config.toml
encoder_arch = "resmlp"
model = "image-text matching model"
dataset = "simulated stained blood smears"
train_examples = 195000
image_size = 64
crop_scale_min = 0.8
horizontal_flip = true
cutout = 0.4
encoder_norm = "rmsnorm"
encoder_norm_position = "pre"
encoder_activation = "reglu"
encoder_mlp_ratio = 2.67
encoder_parallel_block = false
encoder_dropout = 0.05
encoder_inner_norm = false
encoder_moe = "top_k"
encoder_num_experts = 16
encoder_moe_every = 2
encoder_expert_mlp_ratio = 1
encoder_experts_per_token = 2
encoder_shared_expert = false
encoder_patch_size = [4, 4]
encoder_conv_stem = true
encoder_layers = 12
encoder_width = 192
fusion = "cross_attention"
tokenizer = "char"
vocab_size = 28
fusion_encoder_width = 128
fusion_encoder_layers = 6
fusion_encoder_norm = "layernorm"
fusion_encoder_norm_position = "pre"
fusion_encoder_activation = "gelu"
fusion_encoder_head_dim = 16
fusion_encoder_fused_qkv = true
fusion_encoder_bias = "all"
fusion_encoder_qk_norm = false
fusion_encoder_parallel_block = false
fusion_encoder_inner_norm = true
fusion_encoder_moe = "expert_choice"
fusion_encoder_drop_path = 0.15
fusion_encoder_num_experts = 16
fusion_encoder_moe_every = 1
fusion_encoder_expert_mlp_ratio = 0.5
fusion_encoder_experts_per_token = 1
fusion_encoder_shared_expert = true
fusion_encoder_positions = "rope"
fusion_encoder_cross_attention_every = 1
residual_init = "zero_last"
optimizer = "soap"
beta2 = 0.99
lr = 0.002
beta1 = 0.95
shampoo_beta = 0.99
eps = 1e-08
precondition_frequency = 25
max_precond_dim = 1024
one_sided = false
adamw_lr_other_params = 0.00093
grad_clip = 1.0
ema_decay = 0.999
steps = 13400
batch_size = 128
epochs = 8.8
lr_schedule = "constant"
warmup_steps = 260
weight_decay = 0.1
adamw_weight_decay_other_params = 0
Rows from expert 6 of block 3 of the image encoder, named by matrix and row number. Rows with one number belong to one neuron. Each number is 128 + 32 x the weight over its row's rms, rounded and kept within 0 to 255. All counts start at 0. After the name is the row's rms in percent of the matrix's.
# gate: expert gate (encoder.blocks.3.mlp.gate, 16x192x192), inputs 144-191
# up: expert up (encoder.blocks.3.mlp.up, 16x192x192), inputs 144-191
# down: expert down (encoder.blocks.3.mlp.down, 16x192x192, transposed), outputs 144-191
gate.49 083 [113 134  58  90 105 193 148 163 113 122 106 118 156 162  81 115 139 122 217 205 139 123 168 167 152  96 113 151 136  89 120 168 161 118  57 146 159 106 168  84 109 128 147 132 164 146 113 200]
up.49 087 [125  97 152 162 194  70  89 113 167 153 150 151  84 108 105 166 155 151 110 104 124 128 114 130 112 130  96  49  91 112 126  93  61  89 158 109 117 130  80 113 135 101 133 130 126  76 120  90]
down.49 090 [109 147 155 160 186 140 183  89 111 159  62 139 164 101  90 139  88  64 105 138 154 179  93 173 125  34 112 140  70 160 123 117 110  95 132  97 101 135 101 143 148 122 115 106 168  83 145 126]
gate.50 120 [161 113 108  26 141 117  87 156 114 118 118 104  88 159 135 147 126  96  97 206 138  72  62 177  85 157 101 138 108 133 165 191  72 121 113 129  96 152 111 144 108 113 122 161  70 150 100  59]
up.50 114 [ 62 153 128 203 125 146 150  92 187 125 143 164 137  88 116 106 134 112 156  36 135 171 177  76 190  97 122 123 150  80 108  70 150 176 108 147 157 108 132 118 120  78 129  98 130 118 115 157]
down.50 120 [119 160 133  84 155 116 102 157  60 168 147 118  88 115  77 149 136 131 145 126  62 133 151 154  86 130 163 114  91  50 125 112  73 135 150 121 110  99 119 163  74 105 142 119 114 149 102 131]
gate.51 090 [106 136 105 178 126 150  71 142 145  90 110 185  95  99  57 104 116  93  69 109 135 178 144 122 115 160 130 179  93 105 127 160 108 129 133 104 148 121  95 102 130 154 111 140 114 157 137 149]
up.51 091 [152 101 134  61 144  89 150 124 126 194 136 111 174 145 146 109 160 108 167 119  67 153 202 194 126 123 171  99 181 175 146  86 139  82 169 112 168 117 173 133 122 117 120 136 130  66 106  81]
down.51 089 [107 132 111 148 160 139 127 117  95  95 149 125  76 147 121 102 133 117 110 119 114 151  61 179  81 133 106  99 114 186 173  94 121 105 165 158 115 133 125 103 121 146 123 139 124 125 103  93]
gate.52 087 [184 101 112 186 148 149 133 139 148 102 145 190 163 198 193 123 117 151 117 127  90 119 119  88 140  94 105  87 100 116 127  95 128 151  84 166 150 139 124 121 147 146 129 158  77 135 122 111]
up.52 092 [118 148  83 134 136 148  91 123 146 153 106 125 131 146 154 102 139 163 108 141 129 162 133  88 144 102 103 109 103 197  87  88 187 137 102  90 156 144  86 125 137 113 127 175 106 117 118  80]
down.52 097 [109 176 165  79  94 139 122 102 105 137 151 154  91 102 106 100 167 105 172 132  60 116 148 107 125 111 147 154 103 135 119 153 122  86 166 108 163  98 113  52 154 157  88 128 127 141 136 150]
gate.53 084 [195 131  87 146 154  79  58  90  96 170 126 124 160 114 165 104 100 111 168 137  83 103 137 122 171 135 169 110  88 176 137 182 185 107 112 135 110 168 124 117 169 140 142 111 123 103 188  86]
up.53 085 [ 50 156 194 104 130 236 203 159 162 145  93 150  79 158 104 105 178 111 102 165 178 146 145 131  65 125 115 154 157 114  97 116  90 161 184 130 106 124 155 184 135  88 153 123 146 157  74 155]
down.53 084 [129 126 201 126 134 119 135 135 149 127 123  96 157 106 154 144 176 156 165  88 123  99 124  91  96 147 132 139 209 143 122 132 113 132 141 161 166 146 119 105 191 102  64  94 185 109 145  88]
gate.54 128 [148 133 169 173 107 157 143 109 172  58 162 128 135 137 128 118 165  76 120 141 170  79 161  89 122  92 151 124 156  77 122  82  79 128 168 133 139 124  65 114 117 132 120 108  99 110 103 115]
up.54 132 [204 120 156 157 135 102  72 104 172  79 119 123 111 174 130 112  96 151  78 141 127 101  95 134 118 173 138 146 141 163 128 142 111 142 118 153  85  96 138  99 130 197 123 145 186 109 154 144]
down.54 138 [ 71 151 144 152 136 149 152 135  75 115  95 111 133  94 170 118 124 173 117 127 107 158 102 139  89 127  98 128 109 104 112 131 113 112 167 168  59 133 125  99  70  98 139 107 121 142 165 113]
gate.55 130 [111 171 181 107 116 128 118 182 154 141 129 112 132 148 119 126 132 124 102 136 169 120 149 133  65 148 146 100  91  99 121 121 163 161  97  72 152 125 137 163 152 141 111 150 141  89 134 216]
up.55 131 [109 194 163 151  93 125  93 152 181 143 149 135 153 152 176 129 115 127 140 125 184  99 109  83 103 123 170 102 119 122 136 114 144 118  11 121 103 148  96 157 131 181 128 203  98 115 129 232]
down.55 124 [148 166 141 160 108 106  98 161 137  89 184 141 101 137 223 146 100 129 176 148 168 138 158 170 129 133 135 130 131  91  90 109 148  92 116  91 154 141 120 120 139 160 105 127  74 234 163 171]
gate.56 091 [ 90 119  84 140 153 184 130  96 161 104 123 157 155 133 148 106 159 134  86 138  89 152 173 104 106 111 120 178 182 145  94 135 114 115 114 105 126 156 180 153 124 161 141 193 122 152 119 111]
up.56 095 [170  94 112 117 150 115 120 115 150 131  99 136 149 109 142  89  93 102 131 221 192 161 160  93  61 129  89  90 137 110 114 123 130 129 161 104 177 174 131  99 123 131 173 184  94 123 110  98]
down.56 085 [124 100 114 106 148 150  81 131 118 117 105 117  79 100 115 101  88 123 173 215 120  87  92 116 158  97 109 146 121 186 126 116 190 118 177 104 155 143 111 132 155 127 113  81  85 108 172  87]
gate.57 107 [177  46  95 172 137 103 153 142  99 127 188 156 103 112 161 140 118 138 130 127 169  95 129 110 138 122 132 139  66  73 128 152 202  56 120 121 109 126 155 116 102  99 157 116  79 128 101 158]
up.57 098 [165  70  95 124 178 131 152 162 163 160  86  59 159 167 104 105 178 159 141 133 144 130 130 200 132 104  97 134 113  89  98 134 124 160 117 116 156  93 117 116 131 116 194 103 137 129 115 148]
down.57 089 [155  73 156 159  81 123 125 104 143 104 142 170  73 116 173 144 148 107  78 107  63 144 154  96 127 148 202 107 140 102 148  87 129 124 190 109 121 139 130 113  98  75 173 109  76 197 111 127]
gate.58 086 [144 171 146 100 159  79 143 111 152 110 139  90 184 159  74 134 123 205 133 159 129 125 121 129  91 101 146 124 108 118 163 107 107 130  86 212 121  89 112 131 105 113 136 174 104 152 131  90]
up.58 085 [144 134 152 119 147  68 141 142  81 133 170  99 154 128  91 138 118 129 143 134 134 104 153 169 126 116 152 158 123 143 152 143 150 130  82 156 115 132 142 118  75  82  88 131 124 144 115  64]
down.58 074 [139 141 148  60 128 157 178 141  96 161 186 171 147  79 107 109 119 114  99 130 115  45 134  97 117 148 128 143  85 113 135 106 115  89 105 139 150 161  80 140 154 141 179 172  91 151 104 138]
gate.59 107 [131  98 165  92 134 158 106 144 158  86 145 177  69 124 172 113 128 166 129 125 145 142  87 145 148 111 110  93  59  81 140 112 127 145 144 189 167 141 118 158 120 139 139 115 170 124 122 178]
up.59 113 [135  92 155  98 128 121 113 158 117 107 109 150  74 141 130  97 136 151 113 140 168 149  80 154 152 110 108  74  62 106 157 128 138 167 142 203 179 164 113 140 137 153 128 129 168 140 138 178]
down.59 107 [ 54  98 109 166 152 169 151  83 176 119 136 190 116 128 119 119 137  86 145 134 136  96  81 104  76 103 103 144 103 109 130  52  83 190 173 136 174  89 139 164  41 152 123  70 170 141 121 132]
gate.60 099 [118 141 124 172  77 102 171 139 167 114 103 149  90 112 140 131  77 171 124 113 164 118 116 137 103 177 114 130  93  64 166 167  89 101  83 163 151 116 122 106 103 114  94  96 104 144 115  92]
up.60 093 [ 84 165 141 113 141 169 186 124 127  87 111  92 122  95 173 109 113 118 121 139 124 169 176 100 116 105 179 115 151  98  79 176 140 136 116 101 116 136 137 170 104  93 193 149 144 124 120 170]
down.60 100 [150  96 124 204 116 148 143 179  78 110 120 158  93 110  77 120 164  33  71  82 159  99 142 104 143  98 171  93 192  96 163 161  91 101 139  70 135 137  72 124 119  77  99 113 154 129 121 110]
gate.61 116 [153 142 155 116 175 148 115 124 179 174 139 112 118 109 175 175 140 130 138 185 130  65  53 117  57 145 115 178 115 115  87 107 133 145 126 118  69 144 136 136 130  80  65 136  66 144 127  87]
up.61 114 [160 116 134 145 143 150  89 103 159 148 166 153 113 105 180 115 142 110 145 164 140  64 120 146  72 145 107 204 112 158 126 108 137 121 159 128  84 162 154 135 141  87  87 214  79 115 138 103]
down.61 098 [ 88 142 145 142 148 129  91  91 161 132 134 128  56  92 129 162 120 182 126  95 108 143 169 129 124 137 126 113  92 124  79 120  99 166 153 170  94 140 156 113  55 120 133 133 133 115 173 141]
gate.62 084 [143 112 149 143  96 103 137 107 155 120 119 138 118 117 127 113 133 112 154 108  99 168 213 153 151 121 170 104  83 110 132 141 121  83  84 144 124  95 116  95 135 105 135 170 175 186 176  80]
up.62 088 [ 56 112 121  75 165 126 149 117 104 114  76 139 148  61 123 121 117 151 135 158 169 147 140 121  78 187  70 139 118 125  76 147 115  69 137 126 131 117  62 146  84  64 157 182 103 147 138 120]
down.62 087 [ 68 154 105 113 157 111 168 120  96 133 136 125 160  97 166 122 122 116 117 144  99  84 155 164 156 119 120 133 154  91  99 127 107 153  91 106 135 131 164 169 203 133  81 178 110 117 143 139]
gate.63 079 [157 151  98 153 116 115 164 124 147 131 168 132 136 184 113 125 137 184 173  99 136 126 191 125 192 117 157 117 153 152 124 127 160  82  88 126  92  79 107  88  17 112 190  89 121 133 114  74]
up.63 070 [105 123 105  80 120  74 170 105 105 181 122 134  93 161 129 120  84  99 148  58 104 179 138 165 146  48 102 178 106  68 128 113 151 123  81  98 102  80 142  97 111 168 115 133  52 121  80  92]
down.63 076 [156 136 126 136 124  97 102 131  77 108 150 122 133 146 156 119 154 150 120 118 134 126  94 120 139 176 121 140 176  57  84  66  95 131 149 142 124 179  59 124 122 145 181 118 151  92 153  60]
gate.64 071 [132 114 141  57 155 113  88  95 166 100 176 109 159 136 127 165 123 130 151 121  99  83 193 100 129 121 165  83 129  94 152 114 116 138 138 173 118 138 106 124 104 143 165 172 121  99 152 120]
up.64 074 [176 119 111 108  96 156 138 120 152 163 120 154 129 116  88  83  97  79 156 126 168 134 127 166 142 160 108 121 124 101 143 189 183  18 104 105  61 159 104  92 106 166 126 134 142 125 127 157]
down.64 078 [152  82 157 153 134 208 167 177  66 188 140  84  99 182  95  84 112 149 135 178 101 151 145 144 109 122 155 115 238 176 160 104 134 143  84 123 170 170 112 169 134 171 108 115 141 154 163 167]
gate.65 090 [ 65 130  82 169 108  68 107  91  95 142  91 144  76 104 160 142  78 134 105 159 158 105 137 103 160  91 188 158 139 109 137 109 162 115 106 122 165 122 148 140 173 142 153 132  86 169 162 151]
up.65 078 [141 107 124 101 138 198 168 154 116 107 179 121 138 160 121 131 142 146 148 171  79 149 101 111  88 137 173 124 139  74  96 120 121 156 152  70 174 132 157  87 108  93 132 130  78 116  82  91]
down.65 082 [123 160 134 122 123 163  95 120 129 125 173 169  97 148 116 157 153 116 148  78 161 111 141 115 143 138 128 134 113 151 127 151 139 125 110 102 125 132 117 172  95 126 141 125 142 143 104 164]
gate.66 128 [106 158 213 159  75 121 141 119 134 102  67 140 125 108 140  87 117 108 112  65 144 106  99  94 111 131  79  99 103 121 169  85 122  96 120 149 148 151 123 159 160 127 206 128 133 163 105  97]
up.66 133 [ 99 127 226 116 107 147 152 135 142  80  84 131 130 134 109 112 121 119 100  55 157 115 100 148 139 149 102 119 123 144 174 130 123 124 124 171 118 158 130 167 167 127 200 131 173 129 121 122]
down.66 135 [174 167  92 171  65 145 135  77 135  92 226 122 139 132 106  66 122 106  60  91 192 186 173 112  95 109 104 123 109  95 127 122 111 154 148 142 113 143  76 133 105 146  94 136 110 189 130 114]
gate.67 116 [142  82 180 112 154  84 105 128 127  54 125 110 136 104 212  96 156 118 119 141 114 127  80 156 131 148 154  78 121 171 142  82 146 141 128 136 149 112  64  94  84 191 144 114  90  65  95 162]
up.67 115 [133 145 104 147 118 177 129 141 128 189 126 149 106 157  66 150 113 157 142 115 162 135 180  96 115 149 142 163  89  80 132 199 125 125 143 151  99 119 187 153 143  40 134 124 159 170 159  80]
down.67 104 [162  92 166  66 149  43 144 141 154 102  85 172 129 139 142 123 149 155 103 171 125 107 140 102 148 140 141 142 121 113 121 111 189 156  81 132  78 125  32 164 154 187  84 125 127 100 111  88]